Weights of a small contrastive image-text model.
Model: 6.23M parameters, 48-pixel images, encoder activation swiglu, encoder patch size [4, 4], encoder width 160.
Training: adamw at rate 0.002, 7000 steps, batches of 128.
Rows from block 3 of the image encoder of a small contrastive image-text model, named by matrix and row number. Rows with one number belong to one neuron. Each number is 128 + 32 x the weight over its row's rms, rounded and kept within 0 to 255. All counts start at 0. After the name is the row's rms in percent of the matrix's.
After each neuron's rows are labels from the 100 images, of 14976, where the neuron reaches its largest size: "responds to" is what is common among them; "peak on" is the class under the peak. Only what is clearly more common there than usual is listed. The data: simulated fluorescence microscopy of cells.
# gate: MLP gate (encoder.blocks.3.mlp.gate.weight, 640x160), inputs 0-159
# fc1: MLP up (encoder.blocks.3.mlp.fc1.weight, 640x160), inputs 0-159
# fc2: MLP down (encoder.blocks.3.mlp.fc2.weight, 160x640, transposed), outputs 0-159

gate.386 074 [169 122 187  79  69 222 139 128 169 124 163 147  94 120 114 125  72  97 162 123  98 153 153 142 160  97 146 122  70 136  99  72 111 128 201  93 162  88 173 101  71 143  89  78 128 130  44 102 121  87 136 133 120 146 143 118 114 145 108 199 121 114 177  75 108  47 118 149 143  96  87 130 122 119 133 131  99 135 132 133 117 162  82 144 190 127 151 130 122 139 161 132 125  88 206 141 121 165 205  92 171 128 172 196 158 120 129 128 153 128 162 143 109 141 151 109 123 144 124 130 153 145 105 187 137 150 123 128 111 101 149 112 179 140  75  73 122 166 175 148 101 113 142 121 138 129 153  85 106 128 128 122 166  81 128 161 145 111 137 135]
fc1.386 075 [148 102 122  98  44 165 124 150 140 122 128 128 128 138 130 136  84 124 130  38 109 166 156 164 128  80 182 167 100 128 186 104  71 127 178 104 199 109 192 101  84 137  99 114  62 115 103 120 134 119 126 106 106 128 158 136 113  84 117 208 129 128 151 127 152  49  90 154 112 117 120 120 124  90  96 131 104 135 113 120 122 129  84 123 129 142 130 129 128 126 136 189  89  41 207 128 168 177 160 101 204 128  97 152 150  83 162  79 154  80 172 102  57 127 159 160 128 147 155 142 136 133 123 193 135 136 168 130 103  91 122 126 128 128  77  95 130 124 128 139 131 113 150 139 128 144 159 112 106 143 120 112 127 128 127 208 169 126 122 105]
fc2.386 062 [138 141 129 129 112 138 129 149 116 132 152 130  46 122 128  98 112 128 118 118  93 129 128 118 125 156 128  67  54 127 106 172 196 128 119 134 144  83 115 113 202 146  90 164 165  57 128 124 162  85  79 127 100 165 107 128  34  68  92 128  87 128 147 134 128  82  37 129  82 128 129 132 128 139 135 184  91 138 127  94 146 125 181  96 125 143 110  91 128 181 112 135 128  68 106  94 119 147 150 136 128 125 183 128 139 179 138 128 126  93  89 151 128 151 186 123  79 191 151 143 190 128 148  93 100  39 140 134 159 144  96 146 128 189 129 128 121 108 171  92 115 141 138 115 131 109 144 179 135 128 165 152  79 148 105 113  75  76 134 151]
responds to: green stain; ring around the nucleus
peak on: cytoplasm

gate.402 098 [119 115 185 135 131 117  98 105 170 145 164  80 157  81  89  53  72 128 134 102 145 131  58 106  92 111 129 131  82 157 132 116 167 171 131 123 110  86 136 117 193 128  93  64 174  93 128 149 142 111 194 171 175 147 125 114 132  98 116 161 110 119 171  73 149 128 186 177 156 104 122 147 128 111 104 146  94 181 143 139 167 155 138 121 170 100 153 156 119 135 160 112 198 106 163 169 133 119 129 173 105 173 143 139 107 170 117 185 122 116  83 136 125 153  52  79  92 139 115 159 178 147 110 122 104  93 100 119 139 128 166 193 174  98 148 128 103 113 176 152 105  90  96 149 126 138 163  46 104  77 125 160 119 151 114 117  93 159 162 125]
fc1.402 094 [ 87 129 111 109 128 103 174 194  96 124  97 161 107 128 153 193 187 148  97 148 156 116 191 145 128 127 104 153 153 118  80 148 121 112 103 136  86 189 136 160  92 105 162 201  87 197 128 127 121 128 101 121  95 111 112 123 104 128 122 129 122 126 100 158 102 135 128 126 109 165 171  97 179 160 130  87 145  69  81 129 115  79 128 143  88  86 121  78 137 137  55 166 114 162 115  97 135 128 103  85 108 141  68  92 172  86 178  69 144 170 164 110 115 128 166 181 171 112 128 101  86 104 125 130 180 211 150 101 125 188 128 101  89 135 101 118 144 131  86 117 147 171 148 131 128  96  97 157 163 164 145 127 175 117 134 138 198  86  97 141]
fc2.402 097 [133 122 129  88 175 174 135 109  95 169 111  54 117 130  55  56  73  51 135 141 162 115  74 106  73 120 133 139 129 158 112 155 112 126 150 141 171 149 168 129 153 120 139  92 160 100 115 136 123 163 121 160 167  91 132  84 141  78 150 163 128 129 121 106 126 146 127 155  96 186  95 126 150 166 142 173  78 199 127 128 121 162 137  74 138 104 129 144 130 115 133 103 159 126 174 106  96 137 117 153 129 130 137 106 130 126 131 193 100 120 133 155 160 178 133 116 130  70 120 160 131 130 166 106 119  46 113 133 163 124 129 161  89 125 167 135  96  51 110 153 136 173  78 158 104 126 109  93 138  26 128 135 151 148 126  48 127 114 196  93]
responds to: green stain; fragmented nuclei
peak on: cytoplasm

gate.344 057 [178 168 129 112 162 104 157 128 121 135 134  29 108 128 133 148 127 145 106 133 106 138 127 214 144 128 132 128 131 128  99 121 144 128 175 144  83 143 148 121 135 130 122 134 140 166 146 128  84 119  99 128 151  86 118 179 193 128 122 136 128 147 106 128 144 177 128 134 110 181 128 105 128 131 171  90 143 111  90  89 149 106  87 104 128  85 156 147 114 114 119 110 112 128 149  42 110 163 119 120  95  86  86  60 175 129 138 127  87 131 150 100 105 112 166  88 130 136 104 128  80 123 137 107 243 182 127 128 128 129 106 129 164 148  64 103  84 122 128 212 128 162 176  46 128 131  90 180 146 138 145  96 224  93 122 155 138 109 193 128]
fc1.344 050 [106  82 140 126   9 129  96 134 116 128 134 142  96 107 203  87 123 104 141 127 142 146 212  75 157 121 150 110 128 123 142  97  80 173 128 135 172  99 129  88 128 144 122 128  91 116  76 103 141 128 100 121  71 122 131 105 122  72 110 110 127 130 141 116 128 182 114 118 129 126  67 128 130 163  50 130 100 186 157 128 112 110 161 112 113 127  56  91 122 175 122 158  74 134  59 128 165  99 158 143 128  79 131 123 124  94 178 109 128 128 112 129 147  83 183 167  98 128 160 154 122 128 128 108  55 104 128 128 143 180 128 137  80 162 128 128 170 130 126  92 177 117 146 194 122 128 161 130 149 116 128  99  10 171 133 126 130 110 120 128]
fc2.344 067 [128 131  98 138 121 122 126 172 128 101 146 101  87 128 105 125  86 128 130 151 128 127 171 255 128 134 110 101 128 142  73 128 128 122  79 222 109 120 214  99 149 100 194 138 104 147 145 114 138 100 128 126  59 169 141 174 105 128 124 172  82 136 128 117 140 114 134 109 133 112 173 162 161 109  97  87 128 115 116 157 128 125 136 137  97 105 116 112  83 127 128 133  77 151 177  99 179 128  84 155 118 133 122 142 161 161 136  92 206 199 114 141 128 182 216 105  69 117 128 106 148 149 122 104 100 128 129 109 128 128  94 162 147 146  76 105 149 154 130 128 127 121 149 173 114 138 114  87 142 212 144 110 128 125 171  85  94 151 140  99]
responds to: ring around the nucleus; magenta stain
peak on: cytoplasm

gate.283 053 [ 68 128 153  78 156 185 127 123 115 155 153  57 127 123 187  58 115 104 142  81 147 167  77 160  73  74 139 128 120 128 128 140 128 133  96 130 128 127 134  24 130 160 126  91 186 150 137 127 117  66 141 163 128 128 122 100 128  72 118 159  84 128 146  85 116 128 130 156  89 130  94 117 119  96  43 123 126 120 185 166 157 128 159 126 140  76 107 138 118 170 128 144 123 111 129 112 128  97 158 129  64 128  86  82 125 164 128 128 118  78 128 121 211 172 134  77 111  99 104 194 128 136 164 197 136 117  68 123 160 121 105 167 184 159  94 128 131 127 131 126  94 163 130 123 121 129 116 100 128 115 171 165 193 189 134 130 128 137 150  99]
fc1.283 052 [127 156 141 128 128 174 120 114 132 156 164 129  62  77 105 128 128 105 120 138 180 146 112  92  88 130 126  85 128 161  92  64 149 175 148 181 134 108 153 111 157 111  97  61 153  94  87 105 128 101 141 132 122 168 104 100  74 109 112 148 117  61 127 123 147 142 125 173 128 122 109 165 214 119 109 127  92 132 159 171 123 166 154  83 128  98  82  49 104 191 134 150 128 107 128 197  87 159 180 166 103 128 107 146 111 124 147 178  65  57 110 128 213 168  90 119  91 111 154 118 114 174  63 168  78 134 128 128 146  67 128 114 146 155 157  99  97 103 141 121 108  59 130 144 114 128 174 123 128  72 136 159 112 124 128 129 101 125 127 134]
fc2.283 046 [ 72 169 128 137 155 129 120 163 118 106 143 127 132 127  32 110 122 128 115 109  96 121 128 164 118  99 122 200  87 106 205 200 104 143  72 128 143 104 119 128 112 112 196 128 136 101 128 128 130  78 128  62 146 155 201  98 121 155 135 144 111 122  81 157 130 152 128 158 100 111 159 135 128 135 138 109 129 122 151 121 168 136 128  47 128 165 134 170 163 128  71 117 182  81 170  61  73 176 153 108 135 128 127 157 116 128  38 183 116 137 143 143 183 108 127 131  96  51 111 131 150 175 127 149 128 128 105  80  92 138  72 144  80 137  62 187 141 128 129 162 128 108 137 118 128 130 105 128 127 128 128 113 114 150 156 128  55 125 127  80]
responds to: green stain; ring around the nucleus
peak on: cytoplasm

gate.138 089 [177 131 124 137 116 132  78 138 108 124 137  96 206  79  75 136 136 139 133 137 201 138  61  95 173 110 173 132 173 174 130  82  74  97  82 106 136 128 128 128 146 128 139 147 154 140 122 120 128 168 137 126 111 129 128  82 188 135 175 128 124  94 126 138 126  92 169 150 161 121 158 143 128  71 172 149  88 116 112 112 181 114  90 141 116 138 170 144 115  47 128  91 169 151 141 171 167 122 108 124 120 144 132  86  68 138  84 132 118  91 114 153  54 129  66 118 148 210 100 128 129 128 111 111 128 115  97 218  71 119 134 147 124  47 176 127 178 144 126 133 158  52 124 157 135 132  75 141 128 101  75 143 128 129 131 144  88 104 115 125]
fc1.138 090 [ 68 133 138 130 125 143 161 142 158 124 143 142  73 167 145 123 104 128 116 118  89 123 171 161  85 134 106 138  93  82 107 167 183 161 207 183 101 125 141 128 127 128 126 103 116  76 128 141 156 102 129 145 107 128 101 179  99 122  59 140 133 160 124 129 145 149 103 118 106 125  62 122 127 170 109 123 218 160 133 149  45 143 177 128 131 128 109 121 108 184 160 203 115 106 105 105 125 128 178 128 130 122 139 162 160 118 162 147 128 150 128 128 196 122 183 135 127  42 158 145 144 121 122 143  89 126 144  61 147 159 106  88 147 206  78 112  83  79 131 137  92 161 120  49  98  78 200 117 135 181 151 129 143 124 118 120 131 128 147 121]
fc2.138 085 [151 132 132  81 151 119 136 128 123 145 111 111 137 117 179 108  61  69 159  90 131 128  69 222 107  81 133  74 135 134  86 155  49 141 178 138 128 104 143 125 125 228 120 128 171  95 178 122 133  68 112 149 133 126  70 131 154 184 110 144  87 116 137 139 143 133 163 144 144 118 108 148 127 127 128 146  89  74  75 177  31 161  74 133 177 128 146 124 125 152 158 101 126 134 125  89  89 160 125 174 160 136 128 116 158 116 132 130 151 130 181  92 152 128 169  63 132 129  88 127 154 111  94  92 164 114  99 160 165  95  93 118 180 109 110 130 139  94 122 120 195 138  95 131  96 126 149 160 128 142 151 128 183 168 121 129 135 130 126  60]
responds to: cyan stain; ring around the nucleus
peak on: cytoplasm

gate.356 117 [195 150 105 118 128 129  47 103  92  97 129  88 184  96 106  85 102 132 187 110 137 129  76 115 126 145 202 175 128 171 125 128  97 116 163  65 139 107 155 111 183 170 109 129 152 163 125 165 107 140 180 140 129 129 138  90 126 126 145 146 167 136  96 150 126 127 125 204 166 101 148 104 141  92 153 165  84 162 164  74 139 164  67 125 172 151 179 162 142  94 155 109 210 145 135 126 136  70 126 128 182 145 151 103  90 187  73 185 124 129 121 125 121 120  69 122 140 155 106 119 113 135 133 140 120 100  72 120  99 121 120  83 158 128 150 178 143 160 135 134  99 134  69 142 143 162 144 122  78  98 100 126 115 127 102 104  88 155 127  45]
fc1.356 107 [ 59  93 164 116 116 121 192 147 143 146 131 176  79 172 171 149 169 104  82 130 127 146 149 137 118 127  40 113  95  62 129 136 137 106 108 217 129 143 102 143  79  98 131 129  88 120 122  76 154 116  77 107 127 139 126 134 104 124 102 115 124  84 149 115 128 140 115  89  91 156 107 148 120 143 103 113 182 112 106 174 116 113 205  90  78 103  73  59 126 170 109 161  54 128 110 107 117 158 128 113  84  91 122 171 161  90 193  98 122 113 132 132 157 146 189 146 101  76 179 116 132 125 110 119 145 144 185  92 169 133 129 160  83 154 116 108  91  70 116 152 152 127 170 116 134 108 135 139 157 144 184 129 142 130 148 128 177 114 127 193]
fc2.356 129 [106 177 129  40 165 102 116 163 131 180 131  84 144 115 163  66  86  73 124 123 114 128  82 181 114  68 143 108 133 149  95 127 101 147 134 155  55 106 160 115 136 172 112 115 128  93 152  97 121 132 124 139 161 134 108 176 227 114 129 142 114  95 121 127 154 127 173 174 132 131 137 122 129 107 130 145  62 120  77 126  72 138 129 118 128 129 207 133 124 136 123 127 176 141 153 119 118 162 142 144 116 150  83  73 104 126 168 117 145 115 110  21 179 131 147  88 127 129  59 129 104  98 139 112 177 140  78 159 116  91 122 139 162  95  92 155 193 146 126  99 152 126 107 103 110 136 153 147 142 172  67 147 188 118  79 133 119  89 103 103]
responds to: cyan stain; ring around the nucleus
peak on: cytoplasm

gate.415 076 [137 121 128 140  92 118 128  45 155 159 158 161 105 162 115 126 115 126 128 128  46 128 134 139 137 116  81 105 102 102  94 128 173 105 179 128  98  59 210 113  94 128 128  98 165 132 138 128 132  95 134 163 159 182 137 117 182 118  77 140 122 128 155  91 222 120 108 128 189 108 103 120 146 128  97 134 100 128 142 167 129 156 145 128 138  95  93 141 127 114 182 102 120 126 136 128  84 137 157 129 152 118 165 158 104 168 132 130 114 150 131 160 148 128 111 128  63 156  79 128 127 141  68 193 132  79 128 112 143 128 112  78 145 154 145 106 113 122 206  84 119 149  99  62 162 151 232 124 100 169 220 124 128 128  83 128 166 171 133 128]
fc1.415 076 [ 88 128 128 187 146  51  99  92 148 167 150 105 124 128  98  85 128 131 137 165 102  86 139 142 128 141 128 142 128 174 113 128 133 128  99 141  69 128 122 137 128  90 134  98 128 135 113 170  18 128 193 182 161 158 125 166 240 139 183  87 115 128  72 138 162 148 118 128 184 134 110 128 188 117 109 116 112 117 147 142 137 174 143 130 128 105 104 121 137 104 149 113 128 170 104 128 150  89  32 136 128 159 128 128 109 128 128 155 107 157 111 126 130 128 128 106  91 137  43 117 128 104  83 121 128  97  94 159 179 127 128 128 126  91 149 173 135 130 120  97 171 208  69  70  47 127 143 102 125 143 183 148 114 168 128  93 133 154 108 128]
fc2.415 076 [ 95 104  93 175 174 152 180 127 123  49 119 120 122 189  84 137 132 133 128 135 100  75 181  98 128 121 104 175 113 183 198 128 214 148 122 167 223 128 120 128 145  86 135 130 123 141 169 128 127 105 128 121 143 128 128  87 103 144 204 138 128 128 149 160 122 113  72 151  85 113 128 146 114 162 131  88 126 119 128 119 199 123 191  73 112  98 136 129 159 104 155 128 110  81 124 127 220  99  67 113 122  48 128 128 128 130 116 154 154 141 182 148 150  57 128 146 171 106 159 111 104 128 144 128 141  87 128  88 105  91 128 128  99 134 128 128 133 164 116 140 106 134 128 128  61 101  71 128 105 107 128 116  66 114 128 128 168 181 110 160]
responds to: green stain; ring around the nucleus
peak on: cytoplasm

gate.164 096 [ 99  96 129 124 116  71 110 121  89 129 113  81 138 124 142 147 135  50 160  89  89 110 132 148 108 125 128 120 172 109 116 114 104 126 151  94  75 117 111  67 127 147 115 120 100 169 134 198  44 132 191 169 116 144 172 219 216 148 142 107 146 153 133 100 140 147 114  78 127 129  96 121 161 100  99 126 149  80 161 137 127 133 111 193 144 123  54 162 142  94 217  60 109 119 124 117 136  84 129 129 156 128  99 174 127 187 130 110 119 155 123 113 137 141 193 110 121 128 105 107 148 117 106 170 127 123  99 147 144 118 132  88 163 111 117 135 157 148 158 106 166 132  55  59  86 132 162 125 134 126 204 128 128 141  99 145 177 158 132 123]
fc1.164 081 [120  95 148 124 108 127 129 127 147 153 161  78 124 108 132 103 101  83 164 122 184 171 105 143  91 111 136 118 135 130 152 126 121 151 128 144 101 129 197 130 149 117 123  59 132 104 137 165  75 108 164 188 129 163 117 144 177 128  98 114 125 105 190  76 193 140 131  93 173 133  61 113 181  95  38 136 124 127 158 145  85 148 125 142 128 117 149 100 113 123 206  54 131 161 144 143 129  60 120 131 128  97 128 152 161 138 132  97  77 140 128 115 153 169 127  64  66 173 153 108 102  99 119 164  85 111 114 125 173 119 145 139 201  97 175 127  75 112 179 125 128 104 128 124  72 146 163  69 120 120 211 116 129 134  79 127  87 130 135 150]
fc2.164 089 [117 155 111 172 153 134 167 134 119  86 104 141 107 179 148 128 129 155  90 152 123  99 225 115 169 118 108 144 120 153 137 119 144 137 109 131 204 102 111 139  66 123 136 116 129 152 189  75 125 130 128  81 146 112 116 128  93 131 224 140 129  84 148 200  74 115 128 156 128 116 121 197 102 124 177 100 109 107  89 163 189 139 206  40 123 109 114 164 131  82 133 128 103  89 124 144 226 133 145  70  99 126  83  89 149 153 126 121 164 124 145 158 100  59 148 129 160 129 129 116 152 133 132 114 197 138 137 128  82 113 113 126  97 135 105 128 182 168 128  89 134 129 172  69  98 151 112 127 129 131 123 115 125 102 127 154 148 111  85 153]
responds to: ring around the nucleus; yellow stain
peak on: cytoplasm; nucleus

gate.14 136 [153 168 119 105 128 125  38 112 128  83 147  85 193  92  82 128  95 140 172 112 159 128  87 103 193 117 180 165 143 214 128 127 126 134 132  57 141 118 118 109 167 144 169 127 131 123 121 191  84 150 167 154 127 128 149 140 159 102 142 121 145 169 142 132  96 152 128 193 167  93 152 127 132  99 121 155 110 157 157  98 168 130  68 128 172 143 172 194 173  70 175  56 171 131 128 155 162  89 138 146 161 146 131 124 107 151  52 167 140  89 116 148  80 106 104 124 128 202 106 165 118 119 148 127 128  91  94 163  96  99 159 149 139 112 171 170 104 165 137 124 128 131  85 159 124 150 128 133  87  71  87 127 113 125 116 117  77 138 132 127]
fc1.14 139 [ 92 119 128 149 138 124 215 141 145 177 124 185  70 169 174 138 160 127  62 155 100 137 151 171  74 138  40 126 128  64 132 151 130 127 114 189 106 149 130 167 103 104 106 120 127 124 136  88 160  87  99  99 146 131  96 128 107 128 108 137  82  57 111 126 141 124 141  75  95 180 116 118 127 156 131  90 165 104  72 176  82 128 203 102  66 110  91  74  98 181  72 193  87 128 118 112  95 181 107 114  83 127 107 127 153  82 174 112 110 154 126 113 148 140 161 140 128  86 124 107 133 134 102 118 124 156 189 109 167 151 108 117 105 159 105 110 149  98 105 116 125 142 178  77 122 117 120 119 190 173 143 126 154 118 143 137 166 114 112 144]
fc2.14 143 [124 158 112  81 182 126 115 191 146 182 153  65 127 127 114  70  57  53 127 122 156 134  84 161 101  78 137 117 143 169 123 139  77 130 109 141  81 115 140 101 144 143 123  87 147  93 142 117 123 138 180 160 199 110 108 147 185 110 169 150  90 106 125 128 181 129 148 195 122 124 136 143 127 117 125 117  73 122 103 130  99 166  95  88 153 119 192 132 121 103  86 118 163 120 171 126 118 157 127 161 107 163  97  97 106 128 128 158 132 100 106  71 162 161 128  50  98 124  56 178 105 128 143 127 182 108  79 143 129 112 111 189 155 102 118 134 160 109 139 106 167 141 106 105 127 133 139 103 166 129  74 135 213 125 146 110  74  74 140  86]
responds to: cyan stain; ring around the nucleus
peak on: cytoplasm

gate.295 084 [146  79 154 135 109 128  93  94 137 128 174  75 174 124  82  93 110 126 170  72 163 138  84  90 127 120 123 129  89 128 138  85 141 146 165  95 141  89 126  97 166 145 105 112 166  76 130 159 107 150 141 183 111 169 134 112 125 122 109 137 123 132 183 106 147 142 165 145 151 105  82 182 120 116  90 177  95 146 179 162 143 145  70 128 167 158  94 144 150 101 180 108 132 111 153 189 115  71 147 195 144 118 149 172  87 139 102 183 124  75  58 150 129 141  65  86  63 168 149 145 164 138 126 112  91  77  86 168 130  97 153 155 180 132 164 119 112 141 159 144 104 108  75 144 135 162 142 124  56 113 128 134 101 160 108  96  81 183 136  81]
fc1.295 087 [105 184  95 113 157 113 164 156  99 129 112 184  99 155 178 167 165 109  95 158  80 141 197 178 134 127 122 156 138 105 126 162 122 112  88 165  90 160 133 145  77 120 141 181  78 161 127 101 175 137 112  89 131 108 125 129 103 140 139 112 157 125  90 185 112  82  78 106 113 154 161  94 126 176 156  81 130 108  76  99 127  72 146 115  97 127 130  88 131 129  79 142 127 147 116  52 106 164 113  73 114 119 126  96 153  96 156 117 139 168 200 109 162 101 135 180 195  98  82  95  80  91 141 154 172 200 130  93 140 159  90  97 103 110  97 131 148 128  76 132 139 137 188  90 111 110 128 137 155 169 153 137 138  75 140 160 173  86 137 173]
fc2.295 101 [156 126 127 112 179 143 130 150 125 170 128  72 102 119  87  51  59  60 141 131 144 105  51 108  83  98 141 136 113 172 117 179 105 141 134 140 135 135 171 131 158 129 121  86 163 100 156 128 127 139 108 177 157  93 128  86 152 107 154 145 123 105 123 102 126 128 128 147 128 180 118 124 136 163 128 198  74 158 103 128  94 167 143  43 143 107 147 136 133 121 129 123 165 115 204  75  91 186 112 163 126 147 130  98 138 153 150 183 128 107 143 135 150 153 145  79 105  97 115 163 144 111 152  92 166  53 117 166 159 125 107 167  89 136 134 118 124  46 154 150 129 150 106 148  83 126 118 136 155  34 115 127 182 151 132  61 114  84 164  98]
responds to: green stain; fragmented nuclei
peak on: cytoplasm

gate.329 067 [124 121 141 135 143 122  60 123 130 154 128 109 127 108 107  87  99  94 151  72 131 128  92 128  94  81 128 129 127 192 123 128 129 176 160 128 126 120 128  84 187 150 152  77 140 101 194 182 116 114 143 180 155 142 127 149 191  98 134 119 120 126 143 108 169 166 156 142 157 128 127 175 129  78 128 164 103 208 185 130 125 167 114 150 185 124 100 153 195 129 176  83 164  99 128 184 142 123 135 140 127 127 127 128 102 169 109 158 122  94 111 136 148 145 118  75 107 166  75 148 141 145 122 207 128  63  57 115 111 128 157 139 165 115 129 156 122 120 129 147 161 130  44 160 104 114 175 143  78  72  97 128 126 185 123 111  45 127 143  67]
fc1.329 072 [126  83 125 120 146 132 101 101 128 140 128 126 128  94 128  36  51  80 148  95 175 118  93 146  67  96 112 146 125 209  99  91 128 132 156 116 149  60 172  76 183 167 140  95 181  97 122 144 100 128 151 187 189 154 121 175 136 128 142  95 144 138 143 125 133 178 203 128 130 118 128 152 128  92 123 118 128 143 146 127 105 160 128 121 184 111 102 140 179 134 148  74 170 128 214 152 124 104 128 161 127 184  76 128 100 143 126 168 123  98 115 165 113 135 128  72 128 144 128 153 151 121 122 128 127 124  74 154 114  90 125 156 177 128 159 153  85  93 140 156 164 127  84 146 103 127 179 104  64  97 119 106 143 155  93  92  58 159 164  90]
fc2.329 071 [128 120 150 142  45 141 155 150 138 121 160 161 112 123 115 162 160 169 116 149  89 168 154 172 169 157 128  90 145  44 144  92 152 159 123 112 117 139 102 147 106 121 129 135 123 127 111 128 151 112 115  80  90 170 128 150 130 184 136 120 179 147 179 131 127 118 149  56 115  71 145 132 127 111 128  73 174 125 142 151 162  82 101 191 143 138  64  85  95 129 126 121  64 129  42 146 114 118 129  85 165 164 127 171 137 129 128  58 127 144 127 130  92 139 114 154 140 116 143 110 171 104  86 182 118 183 134 128 128 114 117  81 135 128  84  90 113 194 108  75 119 100 163  96 166 175 128 132 129 234 168 121 124 121 108 194 149 127  94 168]
responds to: ring around the nucleus; green stain
peak on: cytoplasm

gate.516 083 [157 121 156 139 162 117 102 127 154 140 120 113 133 106  92 101 129 170 125 206 120 122  90 102 114 145  99 101 113 166 104  70 174 150 187  88 225 137 117 113 143 103 125 127 162 101 119 167  85 169 169 180 248 114  91 102 134 107 168  96 147 100 202  86 133  84 159 148 123 131 114 149 138 125 148 143  86 129 105 163 127 168 174 108 143 136 178 165 139  98 137 111 116 127 125 131 135 128 138 139 108 116 132 122 119 125 118 177 142 112 127 147  96  89 126  64 119 136  71 148 148 118 117 105 162  54  91 166 129 114 135 119 142 171 203 113 137  46 143 213 140  85 123 167 125 144 151 148 120  68 134 113 112 131 127  85  79 124 136 170]
fc1.516 069 [130 150  78  83 125 166 132  71  91 112 113 146 108 164 148 149 116 116 142  63 140 175 153  91 161  92 132 162 138  80 157 139  68 103 118 133 145 100  95  61  30 178 144  97 152 165 137 144 133 111  72  69  76 154 201 126 115 136 119 174 145 163 119 156 124 133  76 125 108 134 121 118 119 139  73 128 127 151 144  77 153 113 118 127 119 109  65  93 121 131 153 134 117 125 153  94 132 117 107  27 128 117 128 132 110 150 128 134 106 123 230 128 138 141 131 139 143 102 127 135 128 141 188 196 142 110 142 112 141 114  76 127  91 142  74  88 151 207 131  99 112 181 136  71 126 125 137 124 131 153 179 150 169 100 139 163 167 144 102 102]
fc2.516 081 [147 124 111 102 190 105  87 117  81 150 116 126 119 122 128  90  46  94 162 135 138 107  68 162 124 123 128 154  81 201  83 146 118 136 108 122 155 160 121 141 201 156 136 123 117 143 149 125  71 112 116 180 192 129  82 110 116 125  86  95 135 134 117 135 104 160 145 174 141 171 123  82 139 126  83 137 128  93 131 136  64 109  78 136 162  76  90 133 142 122 143  87 133 169 120 116 137 160 122 217  77 158 132 134 161 178 143 166 160 167 101 126 185 161 162 117 140 137 127 157 104 127 134  79 148 102  71 132 145 160 163 121 155 112 210 114 129  76 134 148 141 147  80 130 104  93 147 143 145  86 122 121 150 142  88 108  42 116 160  53]
responds to: green stain
peak on: cytoplasm

gate.602 095 [167 152 136 140 105 171  58 106 122 130 161  75 185  61  70 114 110 149 142  73 184 133  17  64 124  60 154 128  92 142 104 107 119 168 128  96 127 102 141 109 134 142  90  99 184  95  93 127 122 126 187 129 171 129 112 125 128  95 127 129  90 119 128 115 139 147 158 181 165 142 127 149 130 120  95 172 124 153 138 123 139 173  79 122 146 136 134 164 138 111 179  94 189 153 134 164 108 138 137 178 116 141 150 128 105 119  61 193 125  93 123 138 128 148  45  97 112 128 108 210 161 171 143 128 126 108 113 157 135 118 161 169 151 120 167 164 149 125 126 127 100  89 106 163 132 121 129 119 118  41 116 132 111 170 167 124  96 124 167  95]
fc1.602 090 [103 103 111 122 149  86 178 128 128 132 128 174 102 179 179 144 199 104 104 160  52 129 183 184 124 155 105 122 165 104 135 169 148 115  98 152 147 137 112 129 115 116 165 154  69 164 171 128 105 128  47 130 112 127 138 132 125 176 132 128 180 132 100 170 106  73  78  49  82 139 105 122 129 155 140  74 135 105  97 104 109 115 141 152 133 101  88 118 128 136  90 137  56 114 116  61 178 124 128  55 141  92 109 128 170 130 147 103 132 173 165 114 128 128 186 183 159  98 125  56  95  63 115 138 132 128 123 109 118 125 119  83  86 128  74 117 146 128 128 136 135 155 133 107  87 111 103 167 147 198 173 127 139  93 109 137 174 134  83 154]
fc2.602 104 [131 156 122  63 167 122 156 156 131 192 120 113 117 128 126  24 114  44 101 139 148 109  94 130  92 100 111 129 129 128  76 182 142 119 147 139 105 132 181 130 130 152 128 115 166  77 142 104 124 122  99 171 160 108 117 143 128 118 154 130 104 115 131  84 128 113 118 128 119 158 119 128 152 173 169 134  73 118 103 128  53 129 135  70 129 130 147 115  89 154 115 132 165 126 155  74  68 203 138 186  99 133 144 102  85 125 202 184 127 100 148 100 192 139 140  70 118  93  65 182 132  84 134 127 188 104 106 128 135  86 106 163 111 161 121 157 125  85  97 126 144 160 130 128 120 144 148 180 163 111 120 138 221 129 161  90 135  77 134 125]
responds to: green stain; fragmented nuclei; ring around the nucleus
peak on: cytoplasm